python train.py --tokenizer="char" --encoder_activation="gelu" --encoder_head_dim=64 --encoder_bias="qkv" --encoder_parallel_block=false --encoder_moe="top_k" --encoder_drop_path=0.15 --encoder_moe_every=2 --encoder_expert_mlp_ratio=0.5 --decoder_fused_qkv=false --decoder_qk_norm=false --decoder_cross_attention_every=1 --beta2=0.99 --eps=1e-08 --one_sided=true
Rows from block 3 of the image encoder of a small image captioner, named by matrix and row number. Rows with one number within an expert belong to one neuron, the router's apart. Each number is 128 + 32 x the weight over its row's rms, rounded and kept within 0 to 255. All counts start at 0. Numbers have three digits each.
After each expert's rows are labels from the 100 images, of 14976, where the router gives the expert most weight on average: "top examples" is what is common among them. Only what is clearly more common there than usual is listed. The data: flat shapes of many kinds, plain or patterned, on busy backdrops.
# router: router (encoder.blocks.3.mlp.router.weight, 16x160, trained with AdamW), inputs 0-79
# up: expert up (encoder.blocks.3.mlp.up, 16x80x160), inputs 0-79
# down: expert down (encoder.blocks.3.mlp.down, 16x160x80, transposed), outputs 0-79

# expert 15
router.15:185061067171114077154106122075095114098116094154104074163150146107121080131103094090145105117110162159112169138082118130084115155183163140106102118135084096157097135099135095124130104216136100111091083154103107119176103076161172145138157180
up.0:152161123127140109111146101114160136178143151176092170061189092147096171160148178164127121080112136085161142120123144180170176106080135116164100120152139127117127110122122148147081118139108163146174098115106103095129107118117151112106126132
down.0:135087092144164151097089109145076145059110130164177114172182141137135099120149130161106163163159156151139117092147145131130127188120109162144102128084142124169081179092162142129119204123166064134084141106132111114104127162079037118133095159
up.1:158121096151116117121083148183099085145108116113132116146129121137088136110182122138114145086136123112179181079115118142106194147104136175124169171062118157105130162155082098091132181164115131097139062122241163085185086115154116110079113144
down.1:130036141158117132108157120118141106157107133077117084128080154136174153162116035143123132121124141135145075142101161172142126144170115127129189120102141123153144077173098163119082089134167101136144121147105118065143139059129141143173178075
up.2:106148134145152137117150113175151120173130144133117132118103088087168129144129107127094131087111193164134120145138076155086109166082140196171100178159130090174138130180110057113146225158114133070161045125131120135165171114094120125140095114
down.2:159135145145159090114148161063085137141120125162100077167120174148143123096108127102197127139100200131134156122095099060097147171102176159131139094138104125108079123139135095163167127095119085116064115151112147120129147078116105166159148119
up.3:143106096176143167067096128130163119108109125150061131091085104137180074126106083076095122132126146106111134118195138126160122125125221157148156164108111128096122163116126122113125149102137106201146056099169171106172131112131190099090084177
down.3:148110163136116146154092115122103102111118125100146131087042203092175155056083077179170177159137120162151098148083167113177146090158199138170146148127169074127093073128140133141155091136110105124203164169132148123134140107172161118127125091
up.4:077134113072113146124101175178121145137120141093172116164125136105155119100197111059077119130132114075071165106107085147106094107119139111074142104107168143094135192071138111120137114118122159186125137151214139202145134120114061117101126151
down.4:089092125119145127136082177115132095175113113088115150066120155167215088111104076148137171097092184116166165198120120162146114130139081060105096145127122182159146078128116160149156148162134119099161113074115130088158104122123205052157111060
up.5:177081104137065064111129129082097134122112147142117116118130130094127093146125102119124177100133150147101192114092104085111113149141101058086103109101100120158136173149078164172107151139133085198115126107124171126081087069155094143132185135
down.5:160047118144147112167133178173126158078088085059153199120110174152071172124073095095155082107180107149136093139110195182135191092169134184167150102122114083170141095125070174082104148132143077124106141108160102138093127098142146157132161136
up.6:096116094148097159077138168178125137135113156119127181160167053124117100102125105091090167095180124032087130137162088140099099063079086076147083142168170137130185143116130113129163145156091207188155089105176162131141141096133116112120083146
down.6:100077185117117132187161152062195119169116129145113119068134131155136109109110135102072145101101163108135170127130166176101109084094181133112137139111134085175080082142092115160120170186108086146172107171148087130119101160153125105165106106
up.7:103137180123092093082180196153200194146122163120142187117125102174124129105207190168150105111195136162134132111135165165132229128134133157111100141059085097096134120110114165155103126144071123137135102144130125107128168107130178075078092106
down.7:067116156081163128197123178108146172121151080148089080171143121105180097151137151123096104101123130182104160087083116112072100118054145126151107149100126131168037137129119094148205221094189131144088064135115155144163140145109121138117149130
up.8:103123093082120089179140100134119186104157152087130155091162116077125094165074114110179166079105129165096146116109113132114083116108073066131150067154125134204109144073134180124141189130171172095114140136145172136155087095119164166145138157
down.8:136143151043113167135136131129167131134104129137096087131138169092112108140121145109105082089136191125060155150145133137071204118109126109130114142154126150098138123200114138092073153089126090081143143077091045190109068129132107142191177112
top examples: green shape

# expert 4
router.4:089112102103131154129170171186148103116126043088161139121099119081128140197158140111079123114110135164157113102150099175125113154110092129120203153119098112113089138136120171085163194075120153109128173096140121187113178092181138147137136094
up.0:168109241145070073132153122081135138116157144177164109135163163138131148136100099115144113113164139128110122114139134059111153061178200138114102105100156139111166124135130096180063082186101073147125088173104105145137144134129134138159175149
down.0:122172094177068137127220101163132153169166125143125145126140108083174133116115152191146142130141073178188105165170098140120187124127074196130132143059104110101134102130137074134116090119170098130181107149150080131062199133128129134116113089
up.1:137111110138101111171142161121182073140102176076095148136144149113159069062106122127144092112117157110252161055138164126123146114098115144121120133193106085106192116108168137121127124100108097117203101095154206118087145157147130142117127130
down.1:138161135142146041131108124101157059089110165100185164148107218148108170128114093149141138145135096108114148139108185137150117073168178115138110110058161134099111107126136134088139105131076084157124044114189085084113130068127156131175089134
up.2:143131090142101117087075106104089116129148112184138099163161096135111100150167116137105094180185078137075148187131123106160137106162128091123077098108131151070137110096173114083084099184066157172095100195122053127196136097135116118163146140
down.2:177110165095117107113095151085083089067163162087094129102122230122147075067118088090164097116081162159126153128117136087125086102123178127118086099158126143154131131103140139150174166135178150134165102112169117124108142148114102126158119141
up.3:144132080142136123103089073110136101069106148117132087116182171103126145120082094118156151161136092098179160139113197097126183140148172178131167138140082121122162094092113111110090082177090151157160099113119158070116108114149181171094094106
down.3:122171181121127109140121117156179226171133135146167141126100102096102157086166154146109151142143124059103079044113141148081156113118139107175134132103184107117135149104129104179172128159115054144181128158164100117098078161122100160123090170
up.4:063150168115138137124109096100127147176109138156064151126123146124198113042107083105118160204109119112115126079115216131169151108151117099119119121166160133112208154118147168119145091162070129116141153147107160144199080152133143199190112146
down.4:078137165093139118146127140098106071111088166127054156083127173133127163108130102162188136150185117145057134161111218129164065091135079114127129162105139156117205122138117180095144075126108154149060149117127165063165126111136118123121146160
up.5:179114127177140104122117099144153074148107117072135176066114132116129114134109127115140049145119096173161155135099109135097231125079137138112128123166095154154136058175109156182094113180101153137165099125189094111113148128141149174169121145
down.5:168128066206108113145149095122112104089184097147174119168121137083142184123117124183154134117197132156124104182171123062160127094186124122095137081058077166087131150116129104118136124083113102117122155126084115131157138059125030141114159120
up.6:136094126153163168064126148159130130164133122121140174117124101133154164111165165118106138166128109105160085114120144154223153167140116136185089123120120164077119144088128111162080142128159106078175178142129147094115078107089076113071078103
down.6:119130146129096083128094118125082100122129161120101107168137175127157084170082095159172130141166184172132151171133130108066120048133151096101111093116108169148157124151145098080109116156068109144102091111163140156118150100143146152198165207
up.7:133121120143123060161150130107135142026122117133122124103171127112124097085073103066141145108084169146105211083129103085066136149151150119121170100150127077144151147160159128132156135154106124171095066165150113155145156114170158212170128127
down.7:085125080120083163096122154065060096124152077142114103176155153174184126147101095133134151096090167132122163129134114093071084119109123106119119136153121172182125110129164143120162157179086182131078134175105190154148159103151145145208184113
up.8:149102139108137133100087137096109139135118193120123117171148192125086076138160092129140192079090129118185158119120111110146163123176145157165118103122095142106129156144104155123134093171117133139092099142046171139145055180113086135148123061
down.8:147135140107096119122167184105136157190202137116131113186142153122129115181125145132150095057140137118077143137068103095078102104130149165143134162094121124156108159176201140071085163111117172105091133128107079163121132141093112094117152091
top examples: count: one; white shape; its colour: white

# expert 6
router.6:136115130128104088159151161030078113112087121119107120148141190125114106135065119135147097095093140166103193163128189106076158175159169106129135135170127123143160136129180127144134124200152133166074064148081160159167123145165179149143181132
up.0:145083197099132105113115100131148102129114158077103120120125189112135115178166124117159114145082111166092156103166150101106070132134161145147150129093130111142145145201152204087143090034122152120137117140138129091095111115110140140171166074
down.0:151198162118144123137072065125134109152145131102178119077144078076131185134160135102140156158104151076070121095167091103168158119166101068120154101137151125147121147120165092159105124114155160112183161108079118109108134159152113134144155204
up.1:109146142152135139127142083161137211140168166125122167121172189111091099162112179133114163146149101123129126108137155132109090116087110061065071114101103089148193170086161160167118143121164113119150150096120096145076077152127162145135104123
down.1:111095202090093127145079181090157090173086109199093092114139069129154154115143132212116112122088132174097136083076164153133117064096097164105142145143089173116124159126165131106123127138098173166120131138127126089173159154131089136121157127
up.2:109159118100116065162216175102062129116135099086091164113195127088117090125090099090168102094106105150137142126092081098126107117154107080156134141167145135131124158151169157129172143155129161173086101128165164171169135131172171194159121140
down.2:135142121119152150144220121151146122060123096186157134092099173139113166125076081107093129113157135051108146123168145058142154131132096162144099128112143146188116152114094121139146122121160091118088098111104152120140167116136117131152098130
up.3:122115133172168138126119120200130131138129107143158122143080127142145097081140154180149168169142077092190076117175157186193092097091096176105124109068108109102165074108100153145070085123128131163174148164161133085150104098143150146070069120
down.3:102178102171157056100118103156121149152109148118160115166082065114109183097104154151128141125103121138103116145165098115171100191124181121153100078079126077122120132125104130180100055099103199127141121129110169085117107147134153142085134137
up.4:118159133099140138130082142114141088186139158156104125039096158187175127087114081111110121127077216180102160178161168135135170180107110129105107117157114138169095190163164135165107199097143167072156055109155095124108103129131097091125194137
down.4:145143108111087094119133078150139152121091102101137146148102095089147144155102137138161145089137125105072134134132138133163130133153194150113129149131088138159156063134114145122129110115096104169135086099149210064155077084127185132171113167
up.5:118112164109106132132121161178186138111103152140167127142120140183143129134163157153164148118184166103119079103157173133132121098107126147099098140107148115102144116088165098106093087080093132197155199063136100110112152146084098064075126137
down.5:085107095168173117178212091093106124106074093090131120106152125086109141151179126149132111133105156149166176143081154126066075128170157117172123098089089103150130173096106147175146104131136138126099092184152203119175063085110122117105096170
up.6:131101141114064144124141113133177121095109134157213087180117133180135209142175115155080129158135142176151125111149107178114122147125113142108129090120130149097196099136103123129095055120133104112185114145099096124167168109090153121138120091
down.6:115118095104131128173131125108086115087058172123142130172150120086095138149071137153134168084112119131086145134075131100112184156132119150099115111124176158155135132114165136076130116094162097118108157078112136136176077081161110150124147147
up.7:151107123087126120133050122105100084135138110154119085153125124109152082122138182136158136128154172067175132081046102145175167112162162210154167188097113098103090150107114082055104104122102120145127110093130114103107112124118083112111132131
down.7:195140098177145090152158091062117101104089144155098115156093138113144095092133067118111093134120163126139095124112107091103138199138159127170119173133187086156080090200165068211130137180116139112129106122150103079106145104090222145071127168
up.8:096107107094152129157130140095085089087089074111079137176211145102176095103083153100117156088079113143139115108144073117147153160119144138149151156173105102133162119116149129087146033101175096070105132145083124148136081123178106113128074142
down.8:176114193118173085156096107142106156105109120166115127077140136126185096178167076091081098094167178095120103100098163122071148143149153103096171068131219081124183128110108129121125108160091158098125129165114068166168144126145174112101176143
top examples: count: one

# expert 3
router.3:128140179093143126114132065154184172133107123165213139082144119058113171176136113126150161093158107087100114121142090111106175083074132151081205152089139157139095137157100131156077144061146158108156168118173113179149143105096099151164152109
up.0:105136139098107111143144115132119105105121070146094126073143057112151100125067104088161090137083132139112115117163110146109103072148143139159108146160110147139116145127101131132148144160200124145172110076146193160133117122143155129095084138
down.0:142080109059104161131126134186143086146106129116152112095130126148126114149150143029101165146159103135081150140103153131101155156104096102092141143143188127108123127109122093086156155151134151119104105106165115108132127125115145084131139133
up.1:108044173066103151046106114121167152098128100151126066159137153131109105083143125095150115094064137203070075133088078146075130049142120132139153154192065164134130146174122103163124170130143094117082124160159119158137118145128173164125158180
down.1:102151093106155137126157103076158131084158152170139124100154138115110135138157110131126172101177132146116126129081171071141132182063162178163125109135150143123070204086097120102155107094113115112106071156099174117131087178097112138144125117
up.2:155168119118129117082158138165175077136132095194141048099185150101158090101128122138105153061169101089135055107171121123125182083120092183099121145137137144142152169131163114152121178117113180135135106111126090135118188167160058160136185096
down.2:136149173134117086155155047141103187073152139104203178181179126118069205141137170141132175118153124112103164105120103119120155205143176156114155106129109102069125150092135146105096102162124074147104087155142134157078092117126076166134152137
up.3:164113170165138149128162133163113119141125138140157177083111078169137124098093112082130090146119119156118169141099110110088166149181131111118147101147060124202143134128110143133177111159128109061149103117156162104113165084200147157129117110
down.3:166103107174153078112138130193167155142179121060194167153143084163141146169122135139133113060121154151173101118139074139097173120143140167168159139147107137153054150143055110128091136120115093085206066156160131153081158121105141150075083119
up.4:082161121052105154134152126122185113059140097093134142155157141127058114203138158106126149149139153177091169198159148104090141151099144095154157115138115126105093086157133143093109110124067191093059081089156129172122108153126142108141139139
down.4:128133117098202139146162181107128121155186156072116098127070163141146145173162146064093056097118132149121111128145172146117134108115125135130095184145117142171101071109093095171188198173171076083148068148097144157083154137168137083105131131
up.5:094153151098101126104171189098133076116146179108149159113091130104137106156112133124078121173096166161171104089129161109142089131113116131170118154124151087145152156185144112139202171121104156107127196032121122089149150174123171106154103099
down.5:161089149105086096116074104095079151100133101129060099103166107115131092141086155126160146137121160175114175109055109111129103107124068153097099115161193043121144094112118165097156150078154089163166101178152152157108158156144163183160205112
up.6:200063125162078132157048115121075156134143107177110072146149097154164098113048150122166125172139099188113130119092094163098113122143057122108099163188124078121120103084140090089107129115226095149142120187098098153084169098124127151137162133
down.6:086186120150169105091183155146210049125113131122133137138090155095132126129198124131090102123122142113160077163142170110176146101082153090171140095120129145137137123161122152178127083200069148115079129040129089134167097133116154084120090132
up.7:138099086131162092119132131085109141132132126134128120156091091137138131144146110159161154165106117197107180189109134122134094128140097133138125074126075166188043145179077155119128131119115146089095107139116200122116103138111148105126093195
down.7:112130148127093121132138154069113124132068157131103108052080074113148147179104133089114135124152096116081183165115185095167144108124094119101141134136181136097150082176062191112126124126116117197098143140161138061172097137111168174154114109
up.8:144170128150140089154166116125097091090210097143093135144135046126108111142077158163107161091166170134137124142126096153153109083150085168175088149113080094139104177113090088165129142170099050081114063076112145137134149128165148102078113128
down.8:147076127101122176122037112134106181107113101129120090137160158146112095130107122124138150139143094124115125066161145126099116136152132134084150166142170061097154161124160089043149186072171100183124107179075104133086104189151096150134176128
top examples: red shape; its colour: red; its colour: brown; its colour: orange

# expert 0
router.0:187084103216102076093120112102131105107151115149088116171115207134135125156086112122168084143111134161141177155104142091096161096175201125096092077097072084148156102150133157093142093188103114113083089097099143128158109107145181161165173182
up.0:128140088097142120132173102095090131087104038107128150138181076100094124133101115092148105143131067169121109180148076119169108167148078150084146136150106156084109048172137127178115092132100093149104122201186121194140196101151109189159137108
down.0:082102191110132108129152162131150133084068146167138145130104131200125119101158106061117129175096164120158130126083194095121123111143165125165133165176147117140139134094141073182147170148130068175128111103155137084121134149127182117147097155
up.1:103116109095141130130159107108142112131128172126124155197115132147058108089170112090137133146150113119122182185117090125111089105113068083140141143150178061116116138096177126132150158132099137049094137153104132121076129195135167131150119127
down.1:144089117165061151189105140100131130072105092166121173065082061145141145127082108131129092099092122166117157113131090123095107122085126059123097176131128143139103132168148148121153117139101150085162090135120165186130128113147117110196131093
up.2:123133141153134141167102001133121093121176181148151106098165048074139130111109152154144173148178165119072157125116162097113145120105072129092101147118147101202055127154118129068097098073104120136139122101115110133136165174150155091124169141
down.2:139132149190136145162151149161151144149193160092114136158088130132137085042097094094104133073171120131133106133087095166090101083139144094108092100150104175146118088143106106157119112173110131118099129078113096130115172112116171138165138154
up.3:092113194133118096178167131104108113132090143155122133124164069133116098132129110125147137109127115189178179169132097045182137129121141096098105102140081127172117092141153158168153143110085102102140052130079145159140124164173147167158112155
down.3:077152119167135141122154182168147145158155133216119135164176153149196148113143137173099139147097122104094114104141081114124111099095126052112117097083095110100159096155152096168152090081108098177127125075140121109179124123082143109081109166
up.4:168093089177132089062096076212159180116173087110132146135151162124102152132159141140132113135116106115113097115098115136134202091188182111072144067066087128118103117120106203128148131117182130166121144115171142136153126062157135134122172129
down.4:112089141105079137091106159114167079105128039136159160091124190125145117141130050071136137090112131089065120133130190126126088117173129140098127138133104136180123110204120131170135137247142129147134153157197131124114186107145176092172117114
up.5:084153156105133189155104143111142139186093121143171135088083097138178186159114154128065098160131111130161191119124166153160164176079073155151156186153181173145128115102108136149087103114090114152217136130096083076091115182111104125120100121
down.5:169135092174117129145140105161055067093189103102167160178120129132207102118051115122115091157140123136114090166149132147159108095168120095138129131118050125161129110108158158156203079137110109121148155127167120155108155173148123175091055119
up.6:160117102163080082083106135124117101113157125090119149129110130100158133176103106184176157097108142132114147141159143072149113077159169193168101102132134140129116104138122155096137075159124120120121109148120182098180136115130222132125122186
down.6:163131100093157138107142084125155113044170088035176079128157195091058130167156180156159135126164109150138117107116168162168141113158141175124118124072147148110189205076139132094118118138118147187169143117163110170085096130132064145115122142
up.7:119140129085150160076123136150160178142146112120178099141114130125106091128155169103140153174120114064131088122189134168136113132137149114117096092122109121089120161098175086138101115113134133129096128222101074180117122161142073146100105119
down.7:099162147175206135102123146151174128122138148123134160178180169069168142140088138195119119075096116120128054129155113132136154178150118161150153135110099119131089117081102100139073176081159107157151167122105185133109160127131067129067114101
up.8:173080113175123086120121101129088100066123079145097140164122132100106123148104122146159114129126137193137177166101138106122112114167148143118121111096069135166126178144148152136165157144186100149070112138101193147174117129182174188153142178
down.8:148119086154082104111169111174092158064209092114185140155108146077099167088116098148114122124140102138111071105131104132124173143198152071144106079097116136102115131148153127183121048099127156095091199126117152121101174071162118123115132130
top examples: count: one

# expert 1
router.1:151122149149097154100156126126147135086170216155107113139076144134162145097135042140094197119117138143176063101136140104116122158133124111140135165137158180156117174124105095170170132138161066139184163110094163078098131118100108090111083142
up.0:174161122153166100168112124065077144105181175177035115137162079128151064114097136137148134110142104160122160146071152140143071161171101141129050150113086123152161172133128114148184106211108076130110094142104117107131119171197131177131096163
down.0:156124094133045137122078118106057117120138101082089126153106118114176071169101131109171140141118193164094177184118161111108113123177098151153123143132114156162107084171160112124193169162071132132136142150084174108083142116165168157175133145
up.1:088209114120119084096115145110131171122118074133116123096136151086132133190148175143122061075108152165094164136102076156129090119102116063138173117107115117142133049136099134147115172098147177152099140138141110172141094123106157137107167106
down.1:115080127178089095145148127123111132096068133154173117160163077129140147126088168203186211096177137140116135118102117069107106146132170145104101101109108050086113135104139113092114088108110127171071150127096161099150093056173125180148123129
up.2:139108102138142109122135147129134127114075081179155143120153134093107132123126151186092151131199140129122113171134157120144035148136091184122101119159141050108134085063169164080104121111133140138116138109081088146134110100150127146101178135
down.2:204139088199079164096115159119149185098167135087147172167116204147150091152113076155086137077109169122150111142127119113091147152159154124138126124090129095139206132134148108132085168178133169075148154131111100138135113091097127079113138066
up.3:167077154148093127121161100127098114132138153102178199146116145129105135112113077043136129173201183125109127115124135093091217145144195079175146147066153165082137148116088148131078084149103110121140098129111095080156131097072168136125100159
down.3:153075193120142092145148132116077100191156072097096107079133112179170124083080160142119077109080142125051148104185143132128068075126120138058111095152114041107135055132166135133110122118111154128142095149152170114102136092158162146176147073
up.4:090146146096141127124121063103116157112127146157105132137089107126153141159087116161137172061116126163131096101164177078197106096124087081092140120109185173143113143088111118139116106096140088143147184151096133087094089105106101144120148111
down.4:139116123087194086131107102097130067151066151121143109094152113055072143182128161162151050119084100117121137125185129148146159090124140157084111124138138126122143120193123152087113124145076198119080103105141135151178118150123172137179118155
up.5:113128186109106057193165098153187133157057133173186067095114199079093153195105117134168071080068129150156108111191142096083148079132191161116150142133147093163115115122119099137102106110141113134115101142085106135152167120094139107196138115
down.5:131099133136098197083177078128118154092104096126159170110123100144132192114155080125145173110183143099162096135111154133214156136122153198126130150108158128106087129091086089173094161113173095159164156163160158107104132150098109051119112071
up.6:157157190152172110085113105135163115111081110143078143149114084062134093135112155193142086138113144154097162154129151113107042139175144164144111135166115095127190124103093175092168137160177130103115111126099115156191136159166179159091102193
down.6:141118117158086146182087094112083170109145132159109123152099152171143144088058064138157092165154140152127165179148142149101104089129234178087132106141104139114135123089171141112142163150173096128108119139152192161103166126136127106126086139
up.7:168082080124114137158170100164147095163107067120160160161068101188106115122163125165124143157079123156122104172176112150201147149150094093103115143097146149142104084170092132128143101155110146071156152082131138144095131152135149190103121142
down.7:170155100177141140080096049144068148098157152150157196093106123148140136103155124120109141142143119089122101123138140102198132126157161177171110119130105171153140101088147144191140173122135091078190126112174158101098087101148080145077071120
up.8:151142159118150107151123079134118088100125075105082113166140093135074093087103139107140085110130117146101147161102077099152144140175145115172115170166114108101133050178122138115130079136096155159129104165138118132154151135137243190102143192
down.8:170069108113091137113042136107120115112149027155120102179072111207147129147104150116099128107175144099120070145126081120143137128168145153135155158188132118139125118173125112104113142161108123128111150223097139099123170119168155109125153105
top examples: count: one

# expert 14
router.14:077163102136120159114119138120095118165199095081048183114110101205122124109118111093115162111164167076130150109075140151180104185121078113165102155168120083094094141109078127130186157142156145124113069124166154147119111177149113091075067120
up.0:143144148130112092071115119078150149145131105135127117116136147118087136182147118159174116056171119191058123121141145069097155099143124104124124105088192137168160089133112128151083113143122182141114145162103134167132120112116099123187172143
down.0:154151125174088081148161113143128100064153024138163161161192123176090119092117097127087121090093097120129153116152117070153178124178161139109168087116132156151098167134128114209153099126035137166075127096123193136127095095169161122134124121
up.1:120121082096166169172096098117165106231130133141137085151198100125128077132150139219122115079142066126110047124181107126153166070091109092121061119130147149192155113085158132143091074148130140135184144108136122104160151120165121136089161106
down.1:142112157100094132119125157150138075073074122082106102144102121136114156114099092105121092135154161102110174187059191065186168147160085142144114118132145193100147142180120157121174197142142134130067123106132094099142138162110123104149178111
up.2:152149152085137053101151164071134103112061161152106064146167137138147114146097155197201152114124111110091142142142120113111145158113139138096088158133146122138182126092152087125170117173127179144118198086098114129157118118112138188171165183
down.2:148104107157152107168109113191178144125165132090110196122147183111143163066143100100124089139146074120097074108159081142100169134160152109146156139095081142112131120113134102094070073102083110117170120143081152167121162087133135164101124081
up.3:136166099112133092155103122128171131169062168151139103104146087067100089192068186201118154139135105153164125161143086131138087051100139161121119164092115145135120100140096103121152153134121134109109127112141137101163146141091157137132104114
down.3:113097155177104163121120128078041108117129175109103170123126138152126125069105085140182136166135167112068134158112225055148145147134134102168094141171100134156082145139123162143152121175102107130144080169156123089127108188183152151174109138
up.4:110115149143102135156076057124131123137138148192120079097157151063177135165079155103125103115104138144072135147180065139103118118074092146054181147091121175192178133133083089106106208078149162090105133183111138162153179125102106156160187109
down.4:118199124109118137110099137137121133107135095118093066149154133140165069163171121213149133107135158155144141133214083147116106127115110153117129173120107152136124074160153070109150146132139160089089143117096157140152210101108134156131177069
up.5:140102142145105113164118124132150148181103114148170119119109107114152159139099127144155103099085090140113136121151097135133158129165156138123129128143116167197143156165186144137080159152155139130184142091147156103186157055111134158145175143
down.5:121169102187119155112116061124117124151143149124129159149123083097149091105064150182098088138140099079156126087128071140143154152129152189188072101128157180138168113106186090175149091111120038100177086121090180101133112113144108124133116094
up.6:129167159122065125125153117085191125073162115150125108165135110120137133143116114176178122110134112145098139133111146092035162114158140069110134131139155107148154062148091096117120086171103151138060123133078113101098033152056154108165129213
down.6:091117106149169124122141158118091077093098141165133204077125139165152134133134082078179099130132193156111136075115197111146181108107140147152131153143162091155144159099135166127124158133126091152093123147162107100171141107168080110130111114
up.7:131144153166144124094120180102148158152148127154102152172120111126155093117137098141164140174139117162032107182122088087138189124132128071204129134115075197157117169143038099111122165133091212085130151082125088107107094091112115134096099160
down.7:113172062108133112116123146164155169152114130054140158146087126143078090144159158138160129136116034094073086171153092171138070126140144098122109186123075153100131112132162057105142107120135171139142142096094132167107123047161137183097113137
up.8:159046098169158095172090137090155098123062143188143111134067123128120180154128117105152107123093069171070138128125115065131161088145155160136149144132110157164150135109152134133141135162116127121094129144063067103095118082173172170162192169
down.8:198077075151080071116133174126151124083117102098192181145123128107113120132137156134120079134093080146126122101172087178072146184126176112111112080108102104139147111117128170193084089149148152111195163134117141140110158065111107137127130117
top examples: teal shape; its colour: teal

# expert 7
router.7:130158097124196129092134181133124129144173079129053171143147067148120059059166116127125158094159112116051116150096110116195116139163090106220069128115104188123100135155135139137191127131136196151101165111147143116117127115160104171098118129
up.0:147094111111141134121086150099073171168130164106102113126140136141105128107176147178068065187132131239125100119138138171162074142161056155131117082135160117070158112097128139151108169120154112120184133113121076106133134121073141131142100162
down.0:082121124161151173097213112117133153078188123124134134147145122095119199119135134075148110125084132117126102153171129087114133214106185133140112078100121129143061131147121092193143167109191071086123142181097147188069149157151132104126087131
up.1:153084173179122127108118120130165134136149229100148109126092157109127161114125106138117129158139102136146123108120086141095176146099111097117149110060159146101167135146107108077122107131088137067218146109148119046152077140081150112108093137
down.1:144151163129138117136119085107112113082126091171112094130138127101113155153108139140091144114133244135105209091131153058146108135112184139100140100157151112076142181109111124097161166140094070180076124161103126136201097156136097139139185112
up.2:109127134128138182095137122112179161149148146138155159119135147148089143115182108118100143111117125150134115124149168118128119159066135132127115107123152191083143169115194159171108137126106116121194128111138154106093130203135039146130144107
down.2:158156141126083137104181141090114173105098122173093081167176153092141088113108159113118126126154134109070116104111101097120120152147208173194082116124110136125110140122126065129183175140207096126098126153131122160135147101144125101085071135
up.3:136105159160103068166147086104200098098150127164142089124097136140166143168129154146129111099154113096138172157085151169110102046089163193144163127160148140110147109106114158114076087174089068092167106158137107183134141118165121104158185161
down.3:165123105127152148144118074179132122121165128084182153151173144102073158182173145167086143173122102179121097154171115105143149135146147106171156113038121088107129136096154116138142117128152164114158078133103136154065143059090145086121107112
up.4:119134171115092146152090048103151120133136136172123106092146134133132189094093120160148159200174152136154133052180164145048106144146127116066144129140120120151159127085107139070099106100145108096138137109056069143088137168065083145149145184
down.4:200124075163091118133166158099123125134166097140194153149149153124086143168143178120113107061155163105116088117156091146048133155116137172098083142088105126146088106145205105123089141142144117121150088142161144182120111167189076115178156094
up.5:112115161131154115138117143117144101085111162110132104153107128108147113151104112133086121142099142146167159145114134108118107129074125154131140124079070128165122109144065119141190156185111133111149080143145146123208168106147168135120068100
down.5:135193157129089143150093154106062072147127118100086114165116125096160084162102123148147084095153178139137160159099120082118088087164083138141110128149108135166095099197086143107151150170102156095097115185067175152181147148159127134185128100
up.6:169127162119169101147143134096135091076093143145163106136117117121122157152061126097071103165146124153170164126147208135066100118160108168113134162108122122090115190128152145101083145143117051128117067128116097070126125141097137128185142136
down.6:117136095162146090164086080169095101119098104172149118151160115115085146141065178121153063140101086120105134107193109171152080118131186107077160070160167108131188132071188159144094113120131122178107180160086156186128199158165116155099127133
up.7:110087158153127173133113113166167134077076161131133109173129157128122149106157126217096156141133052085179121100146158198082142116092195175117123165090163142127148112142185136100150127148190086125127148111055135084121120136073092128156160186
down.7:107099119218129189169144163124142204110125078161102115139130119124160091009142085125121119125159142091107120121146089110148124187115078107159144114123080124138151177113134115095166160128140121139149165155146075137122137145060070118064073096
up.8:098131144114099135184158147148179147170094133107182109116097154141124151145123133079113069119085148118158146133143130122115124176078175121088171164076135136151138132125223142134109181089148101118140149150153116156116130206148097130181156140
down.8:099138124111171137174150156172145139107097097110147153052121192077166166127092112110149196141107132168155132129092161133146142125096135104114153138117114165130106090105080179142121196090136139113169131080171151084092110147136139130110098105
top examples: yellow shape; its colour: yellow